From a checkpoint of a small segmentation model.
Model: norm groupnorm, activation relu.
Training: 15800 steps, batches of 64, held-out accuracy 100%.
Data: trained on dashed paths with two dots that lie on the same path or on different ones, 295000 training examples, 3.4 epochs.
Rows from block 6, named by matrix and row number. Each number is 500 + 25 x the weight over its row's rms, rounded and kept within 0 to 999. All counts start at 0. Numbers have three digits each.
# conv: 3x3 conv (model.decb.0.0.conv.weight, 128x256x3x3), inputs 80-99, a 3x3 kernel for each
conv.39:500500500500500500500500500500500500500500500500500500500500500500500500500500500500500500500500500500500500500500500500500500500500500500500500500500500500500500500500500500500500500500500500500500500500500500500500500500500500500500500500500500500500500500500500500500500500500500500500500500500500500500500500500500500500500500500500500500500500500500500500500500500500500500500500500500500500500500500500500500500500500500500500500500500500500500500500500500500500500500500500500500500500500500500500500500500500500500500500500500500500
conv.40:500500500500500500500500500500500500500500500500500500500500500500500500500500500500500500500500500500500500500500500500500500500500500500500500500500500500500500500500500500500500500500500500500500500500500500500500500500500500500500500500500500500500500500500500500500500500500500500500500500500500500500500500500500500500500500500500500500500500500500500500500500500500500500500500500500500500500500500500500500500500500500500500500500500500500500500500500500500500500500500500500500500500500500500500500500500500500500500500500500500500
conv.41:500500500500500500500500500500500500500500500500500500500500500500500500500500500500500500500500500500500500500500500500500500500500500500500500500500500500500500500500500500500500500500500500500500500500500500500500500500500500500500500500500500500500500500500500500500500500500500500500500500500500500500500500500500500500500500500500500500500500500500500500500500500500500500500500500500500500500500500500500500500500500500500500500500500500500500500500500500500500500500500500500500500500500500500500500500500500500500500500500500500500
conv.42:500500500500500500500500500500500500500500500500500500500500500500500500500500500500500500500500500500500500500500500500500500500500500500500500500500500500500500500500500500500500500500500500500500500500500500500500500500500500500500500500500500500500500500500500500500500500500500500500500500500500500500500500500500500500500500500500500500500500500500500500500500500500500500500500500500500500500500500500500500500500500500500500500500500500500500500500500500500500500500500500500500500500500500500500500500500500500500500500500500500500
conv.43:500500500500500500500500500500500500500500500500500500500500500500500500500500500500500500500500500500500500500500500500500500500500500500500500500500500500500500500500500500500500500500500500500500500500500500500500500500500500500500500500500500500500500500500500500500500500500500500500500500500500500500500500500500500500500500500500500500500500500500500500500500500500500500500500500500500500500500500500500500500500500500500500500500500500500500500500500500500500500500500500500500500500500500500500500500500500500500500500500500500500
conv.44:500500500500500500500500500500500500500500500500500500500500500500500500500500500500500500500500500500500500500500500500500500500500500500500500500500500500500500500500500500500500500500500500500500500500500500500500500500500500500500500500500500500500500500500500500500500500500500500500500500500500500500500500500500500500500500500500500500500500500500500500500500500500500500500500500500500500500500500500500500500500500500500500500500500500500500500500500500500500500500500500500500500500500500500500500500500500500500500500500500500500
conv.45:500500500500500500500500500500500500500500500500500500500500500500500500500500500500500500500500500500500500500500500500500500500500500500500500500500500500500500500500500500500500500500500500500500500500500500500500500500500500500500500500500500500500500500500500500500500500500500500500500500500500500500500500500500500500500500500500500500500500500500500500500500500500500500500500500500500500500500500500500500500500500500500500500500500500500500500500500500500500500500500500500500500500500500500500500500500500500500500500500500500500
conv.46:500500500500500500500500500500500500500500500500500500500500500500500500500500500500500500500500500500500500500500500500500500500500500500500500500500500500500500500500500500500500500500500500500500500500500500500500500500500500500500500500500500500500500500500500500500500500500500500500500500500500500500500500500500500500500500500500500500500500500500500500500500500500500500500500500500500500500500500500500500500500500500500500500500500500500500500500500500500500500500500500500500500500500500500500500500500500500500500500500500500500
conv.47:500500500500500500500500500500500500500500500500500500500500500500500500500500500500500500500500500500500500500500500500500500500500500500500500500500500500500500500500500500500500500500500500500500500500500500500500500500500500500500500500500500500500500500500500500500500500500500500500500500500500500500500500500500500500500500500500500500500500500500500500500500500500500500500500500500500500500500500500500500500500500500500500500500500500500500500500500500500500500500500500500500500500500500500500500500500500500500500500500500500500
conv.48:500500500500500500500500500500500500500500500500500500500500500500500500500500500500500500500500500500500500500500500500500500500500500500500500500500500500500500500500500500500500500500500500500500500500500500500500500500500500500500500500500500500500500500500500500500500500500500500500500500500500500500500500500500500500500500500500500500500500500500500500500500500500500500500500500500500500500500500500500500500500500500500500500500500500500500500500500500500500500500500500500500500500500500500500500500500500500500500500500500500500
conv.49:500500500500500500500500500500500500500500500500500500500500500500500500500500500500500500500500500500500500500500500500500500500500500500500500500500500500500500500500500500500500500500500500500500500500500500500500500500500500500500500500500500500500500500500500500500500500500500500500500500500500500500500500500500500500500500500500500500500500500500500500500500500500500500500500500500500500500500500500500500500500500500500500500500500500500500500500500500500500500500500500500500500500500500500500500500500500500500500500500500500500
conv.50:500500500500500500500500500500500500500500500500500500500500500500500500500500500500500500500500500500500500500500500500500500500500500500500500500500500500500500500500500500500500500500500500500500500500500500500500500500500500500500500500500500500500500500500500500500500500500500500500500500500500500500500500500500500500500500500500500500500500500500500500500500500500500500500500500500500500500500500500500500500500500500500500500500500500500500500500500500500500500500500500500500500500500500500500500500500500500500500500500500500500
conv.51:500500500500500500500500500500500500500500500500500500500500500500500500500500500500500500500500500500500500500500500500500500500500500500500500500500500500500500500500500500500500500500500500500500500500500500500500500500500500500500500500500500500500500500500500500500500500500500500500500500500500500500500500500500500500500500500500500500500500500500500500500500500500500500500500500500500500500500500500500500500500500500500500500500500500500500500500500500500500500500500500500500500500500500500500500500500500500500500500500500500500
conv.52:500500500500500500500500500500500500500500500500500500500500500500500500500500500500500500500500500500500500500500500500500500500500500500500500500500500500500500500500500500500500500500500500500500500500500500500500500500500500500500500500500500500500500500500500500500500500500500500500500500500500500500500500500500500500500500500500500500500500500500500500500500500500500500500500500500500500500500500500500500500500500500500500500500500500500500500500500500500500500500500500500500500500500500500500500500500500500500500500500500500500
conv.53:500500500500500500500500500500500500500500500500500500500500500500500500500500500500500500500500500500500500500500500500500500500500500500500500500500500500500500500500500500500500500500500500500500500500500500500500500500500500500500500500500500500500500500500500500500500500500500500500500500500500500500500500500500500500500500500500500500500500500500500500500500500500500500500500500500500500500500500500500500500500500500500500500500500500500500500500500500500500500500500500500500500500500500500500500500500500500500500500500500500500
conv.54:500500500500500500500500500500500500500500500500500500500500500500500500500500500500500500500500500500500500500500500500500500500500500500500500500500500500500500500500500500500500500500500500500500500500500500500500500500500500500500500500500500500500500500500500500500500500500500500500500500500500500500500500500500500500500500500500500500500500500500500500500500500500500500500500500500500500500500500500500500500500500500500500500500500500500500500500500500500500500500500500500500500500500500500500500500500500500500500500500500500500
conv.55:500500500500500500500500500500500500500500500500500500500500500500500500500500500500500500500500500500500500500500500500500500500500500500500500500500500500500500500500500500500500500500500500500500500500500500500500500500500500500500500500500500500500500500500500500500500500500500500500500500500500500500500500500500500500500500500500500500500500500500500500500500500500500500500500500500500500500500500500500500500500500500500500500500500500500500500500500500500500500500500500500500500500500500500500500500500500500500500500500500500500
conv.56:500500500500500500500500500500500500500500500500500500500500500500500500500500500500500500500500500500500500500500500500500500500500500500500500500500500500500500500500500500500500500500500500500500500500500500500500500500500500500500500500500500500500500500500500500500500500500500500500500500500500500500500500500500500500500500500500500500500500500500500500500500500500500500500500500500500500500500500500500500500500500500500500500500500500500500500500500500500500500500500500500500500500500500500500500500500500500500500500500500500500
conv.57:500500500500500500500500500500500500500500500500500500500500500500500500500500500500500500500500500500500500500500500500500500500500500500500500500500500500500500500500500500500500500500500500500500500500500500500500500500500500500500500500500500500500500500500500500500500500500500500500500500500500500500500500500500500500500500500500500500500500500500500500500500500500500500500500500500500500500500500500500500500500500500500500500500500500500500500500500500500500500500500500500500500500500500500500500500500500500500500500500500500500
conv.58:500500500500500500500500500500500500500500500500500500500500500500500500500500500500500500500500500500500500500500500500500500500500500500500500500500500500500500500500500500500500500500500500500500500500500500500500500500500500500500500500500500500500500500500500500500500500500500500500500500500500500500500500500500500500500500500500500500500500500500500500500500500500500500500500500500500500500500500500500500500500500500500500500500500500500500500500500500500500500500500500500500500500500500500500500500500500500500500500500500500500
conv.59:500500500500500500500500500500500500500500500500500500500500500500500500500500500500500500500500500500500500500500500500500500500500500500500500500500500500500500500500500500500500500500500500500500500500500500500500500500500500500500500500500500500500500500500500500500500500500500500500500500500500500500500500500500500500500500500500500500500500500500500500500500500500500500500500500500500500500500500500500500500500500500500500500500500500500500500500500500500500500500500500500500500500500500500500500500500500500500500500500500500500
conv.60:500500500500500500500500500500500500500500500500500500500500500500500500500500500500500500500500500500500500500500500500500500500500500500500500500500500500500500500500500500500500500500500500500500500500500500500500500500500500500500500500500500500500500500500500500500500500500500500500500500500500500500500500500500500500500500500500500500500500500500500500500500500500500500500500500500500500500500500500500500500500500500500500500500500500500500500500500500500500500500500500500500500500500500500500500500500500500500500500500500500500
conv.61:500500500500500500500500500500500500500500500500500500500500500500500500500500500500500500500500500500500500500500500500500500500500500500500500500500500500500500500500500500500500500500500500500500500500500500500500500500500500500500500500500500500500500500500500500500500500500500500500500500500500500500500500500500500500500500500500500500500500500500500500500500500500500500500500500500500500500500500500500500500500500500500500500500500500500500500500500500500500500500500500500500500500500500500500500500500500500500500500500500500500
conv.62:500500500500500500500500500500500500500500500500500500500500500500500500500500500500500500500500500500500500500500500500500500500500500500500500500500500500500500500500500500500500500500500500500500500500500500500500500500500500500500500500500500500500500500500500500500500500500500500500500500500500500500500500500500500500500500500500500500500500500500500500500500500500500500500500500500500500500500500500500500500500500500500500500500500500500500500500500500500500500500500500500500500500500500500500500500500500500500500500500500500500
conv.63:500500500500500500500500500500500500500500500500500500500500500500500500500500500500500500500500500500500500500500500500500500500500500500500500500500500500500500500500500500500500500500500500500500500500500500500500500500500500500500500500500500500500500500500500500500500500500500500500500500500500500500500500500500500500500500500500500500500500500500500500500500500500500500500500500500500500500500500500500500500500500500500500500500500500500500500500500500500500500500500500500500500500500500500500500500500500500500500500500500500500
conv.64:500500500500500500500500500500500500500500500500500500500500500500500500500500500500500500500500500500500500500500500500500500500500500500500500500500500500500500500500500500500500500500500500500500500500500500500500500500500500500500500500500500500500500500500500500500500500500500500500500500500500500500500500500500500500500500500500500500500500500500500500500500500500500500500500500500500500500500500500500500500500500500500500500500500500500500500500500500500500500500500500500500500500500500500500500500500500500500500500500500500500
conv.65:500500500500500500500500500500500500500500500500500500500500500500500500500500500500500500500500500500500500500500500500500500500500500500500500500500500500500500500500500500500500500500500500500500500500500500500500500500500500500500500500500500500500500500500500500500500500500500500500500500500500500500500500500500500500500500500500500500500500500500500500500500500500500500500500500500500500500500500500500500500500500500500500500500500500500500500500500500500500500500500500500500500500500500500500500500500500500500500500500500500500
conv.66:500500500500500500500500500500500500500500500500500500500500500500500500500500500500500500500500500500500500500500500500500500500500500500500500500500500500500500500500500500500500500500500500500500500500500500500500500500500500500500500500500500500500500500500500500500500500500500500500500500500500500500500500500500500500500500500500500500500500500500500500500500500500500500500500500500500500500500500500500500500500500500500500500500500500500500500500500500500500500500500500500500500500500500500500500500500500500500500500500500500500
conv.67:500500500500500500500500500500500500500500500500500500500500500500500500500500500500500500500500500500500500500500500500500500500500500500500500500500500500500500500500500500500500500500500500500500500500500500500500500500500500500500500500500500500500500500500500500500500500500500500500500500500500500500500500500500500500500500500500500500500500500500500500500500500500500500500500500500500500500500500500500500500500500500500500500500500500500500500500500500500500500500500500500500500500500500500500500500500500500500500500500500500500
conv.68:500500500500500500500500500500500500500500500500500500500500500500500500500500500500500500500500500500500500500500500500500500500500500500500500500500500500500500500500500500500500500500500500500500500500500500500500500500500500500500500500500500500500500500500500500500500500500500500500500500500500500500500500500500500500500500500500500500500500500500500500500500500500500500500500500500500500500500500500500500500500500500500500500500500500500500500500500500500500500500500500500500500500500500500500500500500500500500500500500500500500
conv.69:500500500500500500500500500500500500500500500500500500500500500500500500500500500500500500500500500500500500500500500500500500500500500500500500500500500500500500500500500500500500500500500500500500500500500500500500500500500500500500500500500500500500500500500500500500500500500500500500500500500500500500500500500500500500500500500500500500500500500500500500500500500500500500500500500500500500500500500500500500500500500500500500500500500500500500500500500500500500500500500500500500500500500500500500500500500500500500500500500500500500
conv.70:500500500500500500500500500500500500500500500500500500500500500500500500500500500500500500500500500500500500500500500500500500500500500500500500500500500500500500500500500500500500500500500500500500500500500500500500500500500500500500500500500500500500500500500500500500500500500500500500500500500500500500500500500500500500500500500500500500500500500500500500500500500500500500500500500500500500500500500500500500500500500500500500500500500500500500500500500500500500500500500500500500500500500500500500500500500500500500500500500500500500
conv.71:500500500500500500500500500500500500500500500500500500500500500500500500500500500500500500500500500500500500500500500500500500500500500500500500500500500500500500500500500500500500500500500500500500500500500500500500500500500500500500500500500500500500500500500500500500500500500500500500500500500500500500500500500500500500500500500500500500500500500500500500500500500500500500500500500500500500500500500500500500500500500500500500500500500500500500500500500500500500500500500500500500500500500500500500500500500500500500500500500500500500
conv.72:500500500500500500500500500500500500500500500500500500500500500500500500500500500500500500500500500500500500500500500500500500500500500500500500500500500500500500500500500500500500500500500500500500500500500500500500500500500500500500500500500500500500500500500500500500500500500500500500500500500500500500500500500500500500500500500500500500500500500500500500500500500500500500500500500500500500500500500500500500500500500500500500500500500500500500500500500500500500500500500500500500500500500500500500500500500500500500500500500500500500
conv.73:500500500500500500500500500500500500500500500500500500500500500500500500500500500500500500500500500500500500500500500500500500500500500500500500500500500500500500500500500500500500500500500500500500500500500500500500500500500500500500500500500500500500500500500500500500500500500500500500500500500500500500500500500500500500500500500500500500500500500500500500500500500500500500500500500500500500500500500500500500500500500500500500500500500500500500500500500500500500500500500500500500500500500500500500500500500500500500500500500500500500
conv.74:500500500500500500500500500500500500500500500500500500500500500500500500500500500500500500500500500500500500500500500500500500500500500500500500500500500500500500500500500500500500500500500500500500500500500500500500500500500500500500500500500500500500500500500500500500500500500500500500500500500500500500500500500500500500500500500500500500500500500500500500500500500500500500500500500500500500500500500500500500500500500500500500500500500500500500500500500500500500500500500500500500500500500500500500500500500500500500500500500500500500
conv.75:500500500500500500500500500500500500500500500500500500500500500500500500500500500500500500500500500500500500500500500500500500500500500500500500500500500500500500500500500500500500500500500500500500500500500500500500500500500500500500500500500500500500500500500500500500500500500500500500500500500500500500500500500500500500500500500500500500500500500500500500500500500500500500500500500500500500500500500500500500500500500500500500500500500500500500500500500500500500500500500500500500500500500500500500500500500500500500500500500500500500
conv.76:500500500500500500500500500500500500500500500500500500500500500500500500500500500500500500500500500500500500500500500500500500500500500500500500500500500500500500500500500500500500500500500500500500500500500500500500500500500500500500500500500500500500500500500500500500500500500500500500500500500500500500500500500500500500500500500500500500500500500500500500500500500500500500500500500500500500500500500500500500500500500500500500500500500500500500500500500500500500500500500500500500500500500500500500500500500500500500500500500500500500
conv.77:500500500500500500500500500500500500500500500500500500500500500500500500500500500500500500500500500500500500500500500500500500500500500500500500500500500500500500500500500500500500500500500500500500500500500500500500500500500500500500500500500500500500500500500500500500500500500500500500500500500500500500500500500500500500500500500500500500500500500500500500500500500500500500500500500500500500500500500500500500500500500500500500500500500500500500500500500500500500500500500500500500500500500500500500500500500500500500500500500500500500
conv.78:500500500500500500500500500500500500500500500500500500500500500500500500500500500500500500500500500500500500500500500500500500500500500500500500500500500500500500500500500500500500500500500500500500500500500500500500500500500500500500500500500500500500500500500500500500500500500500500500500500500500500500500500500500500500500500500500500500500500500500500500500500500500500500500500500500500500500500500500500500500500500500500500500500500500500500500500500500500500500500500500500500500500500500500500500500500500500500500500500500500500
conv.79:500500500500500500500500500500500500500500500500500500500500500500500500500500500500500500500500500500500500500500500500500500500500500500500500500500500500500500500500500500500500500500500500500500500500500500500500500500500500500500500500500500500500500500500500500500500500500500500500500500500500500500500500500500500500500500500500500500500500500500500500500500500500500500500500500500500500500500500500500500500500500500500500500500500500500500500500500500500500500500500500500500500500500500500500500500500500500500500500500500500500
conv.80:500500500500500500500500500500500500500500500500500500500500500500500500500500500500500500500500500500500500500500500500500500500500500500500500500500500500500500500500500500500500500500500500500500500500500500500500500500500500500500500500500500500500500500500500500500500500500500500500500500500500500500500500500500500500500500500500500500500500500500500500500500500500500500500500500500500500500500500500500500500500500500500500500500500500500500500500500500500500500500500500500500500500500500500500500500500500500500500500500500500500
conv.81:500500500500500500500500500500500500500500500500500500500500500500500500500500500500500500500500500500500500500500500500500500500500500500500500500500500500500500500500500500500500500500500500500500500500500500500500500500500500500500500500500500500500500500500500500500500500500500500500500500500500500500500500500500500500500500500500500500500500500500500500500500500500500500500500500500500500500500500500500500500500500500500500500500500500500500500500500500500500500500500500500500500500500500500500500500500500500500500500500500500500
conv.82:500500500500500500500500500500500500500500500500500500500500500500500500500500500500500500500500500500500500500500500500500500500500500500500500500500500500500500500500500500500500500500500500500500500500500500500500500500500500500500500500500500500500500500500500500500500500500500500500500500500500500500500500500500500500500500500500500500500500500500500500500500500500500500500500500500500500500500500500500500500500500500500500500500500500500500500500500500500500500500500500500500500500500500500500500500500500500500500500500500500500
conv.83:500500500500500500500500500500500500500500500500500500500500500500500500500500500500500500500500500500500500500500500500500500500500500500500500500500500500500500500500500500500500500500500500500500500500500500500500500500500500500500500500500500500500500500500500500500500500500500500500500500500500500500500500500500500500500500500500500500500500500500500500500500500500500500500500500500500500500500500500500500500500500500500500500500500500500500500500500500500500500500500500500500500500500500500500500500500500500500500500500500500500
conv.84:500500500500500500500500500500500500500500500500500500500500500500500500500500500500500500500500500500500500500500500500500500500500500500500500500500500500500500500500500500500500500500500500500500500500500500500500500500500500500500500500500500500500500500500500500500500500500500500500500500500500500500500500500500500500500500500500500500500500500500500500500500500500500500500500500500500500500500500500500500500500500500500500500500500500500500500500500500500500500500500500500500500500500500500500500500500500500500500500500500500500
conv.85:500500500500500500500500500500500500500500500500500500500500500500500500500500500500500500500500500500500500500500500500500500500500500500500500500500500500500500500500500500500500500500500500500500500500500500500500500500500500500500500500500500500500500500500500500500500500500500500500500500500500500500500500500500500500500500500500500500500500500500500500500500500500500500500500500500500500500500500500500500500500500500500500500500500500500500500500500500500500500500500500500500500500500500500500500500500500500500500500500500500500
conv.86:500500500500500500500500500500500500500500500500500500500500500500500500500500500500500500500500500500500500500500500500500500500500500500500500500500500500500500500500500500500500500500500500500500500500500500500500500500500500500500500500500500500500500500500500500500500500500500500500500500500500500500500500500500500500500500500500500500500500500500500500500500500500500500500500500500500500500500500500500500500500500500500500500500500500500500500500500500500500500500500500500500500500500500500500500500500500500500500500500500500500
conv.87:500500500500500500500500500500500500500500500500500500500500500500500500500500500500500500500500500500500500500500500500500500500500500500500500500500500500500500500500500500500500500500500500500500500500500500500500500500500500500500500500500500500500500500500500500500500500500500500500500500500500500500500500500500500500500500500500500500500500500500500500500500500500500500500500500500500500500500500500500500500500500500500500500500500500500500500500500500500500500500500500500500500500500500500500500500500500500500500500500500500500
conv.88:500500500500500500500500500500500500500500500500500500500500500500500500500500500500500500500500500500500500500500500500500500500500500500500500500500500500500500500500500500500500500500500500500500500500500500500500500500500500500500500500500500500500500500500500500500500500500500500500500500500500500500500500500500500500500500500500500500500500500500500500500500500500500500500500500500500500500500500500500500500500500500500500500500500500500500500500500500500500500500500500500500500500500500500500500500500500500500500500500500500500
conv.89:500500500500500500500500500500500500500500500500500500500500500500500500500500500500500500500500500500500500500500500500500500500500500500500500500500500500500500500500500500500500500500500500500500500500500500500500500500500500500500500500500500500500500500500500500500500500500500500500500500500500500500500500500500500500500500500500500500500500500500500500500500500500500500500500500500500500500500500500500500500500500500500500500500500500500500500500500500500500500500500500500500500500500500500500500500500500500500500500500500500500
conv.90:500500500500500500500500500500500500500500500500500500500500500500500500500500500500500500500500500500500500500500500500500500500500500500500500500500500500500500500500500500500500500500500500500500500500500500500500500500500500500500500500500500500500500500500500500500500500500500500500500500500500500500500500500500500500500500500500500500500500500500500500500500500500500500500500500500500500500500500500500500500500500500500500500500500500500500500500500500500500500500500500500500500500500500500500500500500500500500500500500500500500
conv.91:500500500500500500500500500500500500500500500500500500500500500500500500500500500500500500500500500500500500500500500500500500500500500500500500500500500500500500500500500500500500500500500500500500500500500500500500500500500500500500500500500500500500500500500500500500500500500500500500500500500500500500500500500500500500500500500500500500500500500500500500500500500500500500500500500500500500500500500500500500500500500500500500500500500500500500500500500500500500500500500500500500500500500500500500500500500500500500500500500500500500
conv.92:500500500500500500500500500500500500500500500500500500500500500500500500500500500500500500500500500500500500500500500500500500500500500500500500500500500500500500500500500500500500500500500500500500500500500500500500500500500500500500500500500500500500500500500500500500500500500500500500500500500500500500500500500500500500500500500500500500500500500500500500500500500500500500500500500500500500500500500500500500500500500500500500500500500500500500500500500500500500500500500500500500500500500500500500500500500500500500500500500500500500
conv.93:500500500500500500500500500500500500500500500500500500500500500500500500500500500500500500500500500500500500500500500500500500500500500500500500500500500500500500500500500500500500500500500500500500500500500500500500500500500500500500500500500500500500500500500500500500500500500500500500500500500500500500500500500500500500500500500500500500500500500500500500500500500500500500500500500500500500500500500500500500500500500500500500500500500500500500500500500500500500500500500500500500500500500500500500500500500500500500500500500500500500
conv.94:500500500500500500500500500500500500500500500500500500500500500500500500500500500500500500500500500500500500500500500500500500500500500500500500500500500500500500500500500500500500500500500500500500500500500500500500500500500500500500500500500500500500500500500500500500500500500500500500500500500500500500500500500500500500500500500500500500500500500500500500500500500500500500500500500500500500500500500500500500500500500500500500500500500500500500500500500500500500500500500500500500500500500500500500500500500500500500500500500500500500
conv.95:500500500500500500500500500500500500500500500500500500500500500500500500500500500500500500500500500500500500500500500500500500500500500500500500500500500500500500500500500500500500500500500500500500500500500500500500500500500500500500500500500500500500500500500500500500500500500500500500500500500500500500500500500500500500500500500500500500500500500500500500500500500500500500500500500500500500500500500500500500500500500500500500500500500500500500500500500500500500500500500500500500500500500500500500500500500500500500500500500500500500
conv.96:500500500500500500500500500500500500500500500500500500500500500500500500500500500500500500500500500500500500500500500500500500500500500500500500500500500500500500500500500500500500500500500500500500500500500500500500500500500500500500500500500500500500500500500500500500500500500500500500500500500500500500500500500500500500500500500500500500500500500500500500500500500500500500500500500500500500500500500500500500500500500500500500500500500500500500500500500500500500500500500500500500500500500500500500500500500500500500500500500500500500
conv.97:500500500500500500500500500500500500500500500500500500500500500500500500500500500500500500500500500500500500500500500500500500500500500500500500500500500500500500500500500500500500500500500500500500500500500500500500500500500500500500500500500500500500500500500500500500500500500500500500500500500500500500500500500500500500500500500500500500500500500500500500500500500500500500500500500500500500500500500500500500500500500500500500500500500500500500500500500500500500500500500500500500500500500500500500500500500500500500500500500500500500
conv.98:500500500500500500500500500500500500500500500500500500500500500500500500500500500500500500500500500500500500500500500500500500500500500500500500500500500500500500500500500500500500500500500500500500500500500500500500500500500500500500500500500500500500500500500500500500500500500500500500500500500500500500500500500500500500500500500500500500500500500500500500500500500500500500500500500500500500500500500500500500500500500500500500500500500500500500500500500500500500500500500500500500500500500500500500500500500500500500500500500500500500
conv.99:500500500500500500500500500500500500500500500500500500500500500500500500500500500500500500500500500500500500500500500500500500500500500500500500500500500500500500500500500500500500500500500500500500500500500500500500500500500500500500500500500500500500500500500500500500500500500500500500500500500500500500500500500500500500500500500500500500500500500500500500500500500500500500500500500500500500500500500500500500500500500500500500500500500500500500500500500500500500500500500500500500500500500500500500500500500500500500500500500500500500
conv.100:500500500500500500500500500500500500500500500500500500500500500500500500500500500500500500500500500500500500500500500500500500500500500500500500500500500500500500500500500500500500500500500500500500500500500500500500500500500500500500500500500500500500500500500500500500500500500500500500500500500500500500500500500500500500500500500500500500500500500500500500500500500500500500500500500500500500500500500500500500500500500500500500500500500500500500500500500500500500500500500500500500500500500500500500500500500500500500500500500500500500
conv.101:500500500500500500500500500500500500500500500500500500500500500500500500500500500500500500500500500500500500500500500500500500500500500500500500500500500500500500500500500500500500500500500500500500500500500500500500500500500500500500500500500500500500500500500500500500500500500500500500500500500500500500500500500500500500500500500500500500500500500500500500500500500500500500500500500500500500500500500500500500500500500500500500500500500500500500500500500500500500500500500500500500500500500500500500500500500500500500500500500500500500
conv.102:500500500500500500500500500500500500500500500500500500500500500500500500500500500500500500500500500500500500500500500500500500500500500500500500500500500500500500500500500500500500500500500500500500500500500500500500500500500500500500500500500500500500500500500500500500500500500500500500500500500500500500500500500500500500500500500500500500500500500500500500500500500500500500500500500500500500500500500500500500500500500500500500500500500500500500500500500500500500500500500500500500500500500500500500500500500500500500500500500500500500
conv.103:500500500500500500500500500500500500500500500500500500500500500500500500500500500500500500500500500500500500500500500500500500500500500500500500500500500500500500500500500500500500500500500500500500500500500500500500500500500500500500500500500500500500500500500500500500500500500500500500500500500500500500500500500500500500500500500500500500500500500500500500500500500500500500500500500500500500500500500500500500500500500500500500500500500500500500500500500500500500500500500500500500500500500500500500500500500500500500500500500500500500
conv.104:500500500500500500500500500500500500500500500500500500500500500500500500500500500500500500500500500500500500500500500500500500500500500500500500500500500500500500500500500500500500500500500500500500500500500500500500500500500500500500500500500500500500500500500500500500500500500500500500500500500500500500500500500500500500500500500500500500500500500500500500500500500500500500500500500500500500500500500500500500500500500500500500500500500500500500500500500500500500500500500500500500500500500500500500500500500500500500500500500500500500
conv.105:500500500500500500500500500500500500500500500500500500500500500500500500500500500500500500500500500500500500500500500500500500500500500500500500500500500500500500500500500500500500500500500500500500500500500500500500500500500500500500500500500500500500500500500500500500500500500500500500500500500500500500500500500500500500500500500500500500500500500500500500500500500500500500500500500500500500500500500500500500500500500500500500500500500500500500500500500500500500500500500500500500500500500500500500500500500500500500500500500500500500
conv.106:500500500500500500500500500500500500500500500500500500500500500500500500500500500500500500500500500500500500500500500500500500500500500500500500500500500500500500500500500500500500500500500500500500500500500500500500500500500500500500500500500500500500500500500500500500500500500500500500500500500500500500500500500500500500500500500500500500500500500500500500500500500500500500500500500500500500500500500500500500500500500500500500500500500500500500500500500500500500500500500500500500500500500500500500500500500500500500500500500500500500
conv.107:500500500500500500500500500500500500500500500500500500500500500500500500500500500500500500500500500500500500500500500500500500500500500500500500500500500500500500500500500500500500500500500500500500500500500500500500500500500500500500500500500500500500500500500500500500500500500500500500500500500500500500500500500500500500500500500500500500500500500500500500500500500500500500500500500500500500500500500500500500500500500500500500500500500500500500500500500500500500500500500500500500500500500500500500500500500500500500500500500500500500
conv.108:500500500500500500500500500500500500500500500500500500500500500500500500500500500500500500500500500500500500500500500500500500500500500500500500500500500500500500500500500500500500500500500500500500500500500500500500500500500500500500500500500500500500500500500500500500500500500500500500500500500500500500500500500500500500500500500500500500500500500500500500500500500500500500500500500500500500500500500500500500500500500500500500500500500500500500500500500500500500500500500500500500500500500500500500500500500500500500500500500500500500
conv.109:500500500500500500500500500500500500500500500500500500500500500500500500500500500500500500500500500500500500500500500500500500500500500500500500500500500500500500500500500500500500500500500500500500500500500500500500500500500500500500500500500500500500500500500500500500500500500500500500500500500500500500500500500500500500500500500500500500500500500500500500500500500500500500500500500500500500500500500500500500500500500500500500500500500500500500500500500500500500500500500500500500500500500500500500500500500500500500500500500500500500
conv.110:500500500500500500500500500500500500500500500500500500500500500500500500500500500500500500500500500500500500500500500500500500500500500500500500500500500500500500500500500500500500500500500500500500500500500500500500500500500500500500500500500500500500500500500500500500500500500500500500500500500500500500500500500500500500500500500500500500500500500500500500500500500500500500500500500500500500500500500500500500500500500500500500500500500500500500500500500500500500500500500500500500500500500500500500500500500500500500500500500500500500
conv.111:500500500500500500500500500500500500500500500500500500500500500500500500500500500500500500500500500500500500500500500500500500500500500500500500500500500500500500500500500500500500500500500500500500500500500500500500500500500500500500500500500500500500500500500500500500500500500500500500500500500500500500500500500500500500500500500500500500500500500500500500500500500500500500500500500500500500500500500500500500500500500500500500500500500500500500500500500500500500500500500500500500500500500500500500500500500500500500500500500500500500
conv.112:500500500500500500500500500500500500500500500500500500500500500500500500500500500500500500500500500500500500500500500500500500500500500500500500500500500500500500500500500500500500500500500500500500500500500500500500500500500500500500500500500500500500500500500500500500500500500500500500500500500500500500500500500500500500500500500500500500500500500500500500500500500500500500500500500500500500500500500500500500500500500500500500500500500500500500500500500500500500500500500500500500500500500500500500500500500500500500500500500500500500
conv.113:500500500500500500500500500500500500500500500500500500500500500500500500500500500500500500500500500500500500500500500500500500500500500500500500500500500500500500500500500500500500500500500500500500500500500500500500500500500500500500500500500500500500500500500500500500500500500500500500500500500500500500500500500500500500500500500500500500500500500500500500500500500500500500500500500500500500500500500500500500500500500500500500500500500500500500500500500500500500500500500500500500500500500500500500500500500500500500500500500500500500
conv.114:500500500500500500500500500500500500500500500500500500500500500500500500500500500500500500500500500500500500500500500500500500500500500500500500500500500500500500500500500500500500500500500500500500500500500500500500500500500500500500500500500500500500500500500500500500500500500500500500500500500500500500500500500500500500500500500500500500500500500500500500500500500500500500500500500500500500500500500500500500500500500500500500500500500500500500500500500500500500500500500500500500500500500500500500500500500500500500500500500500500500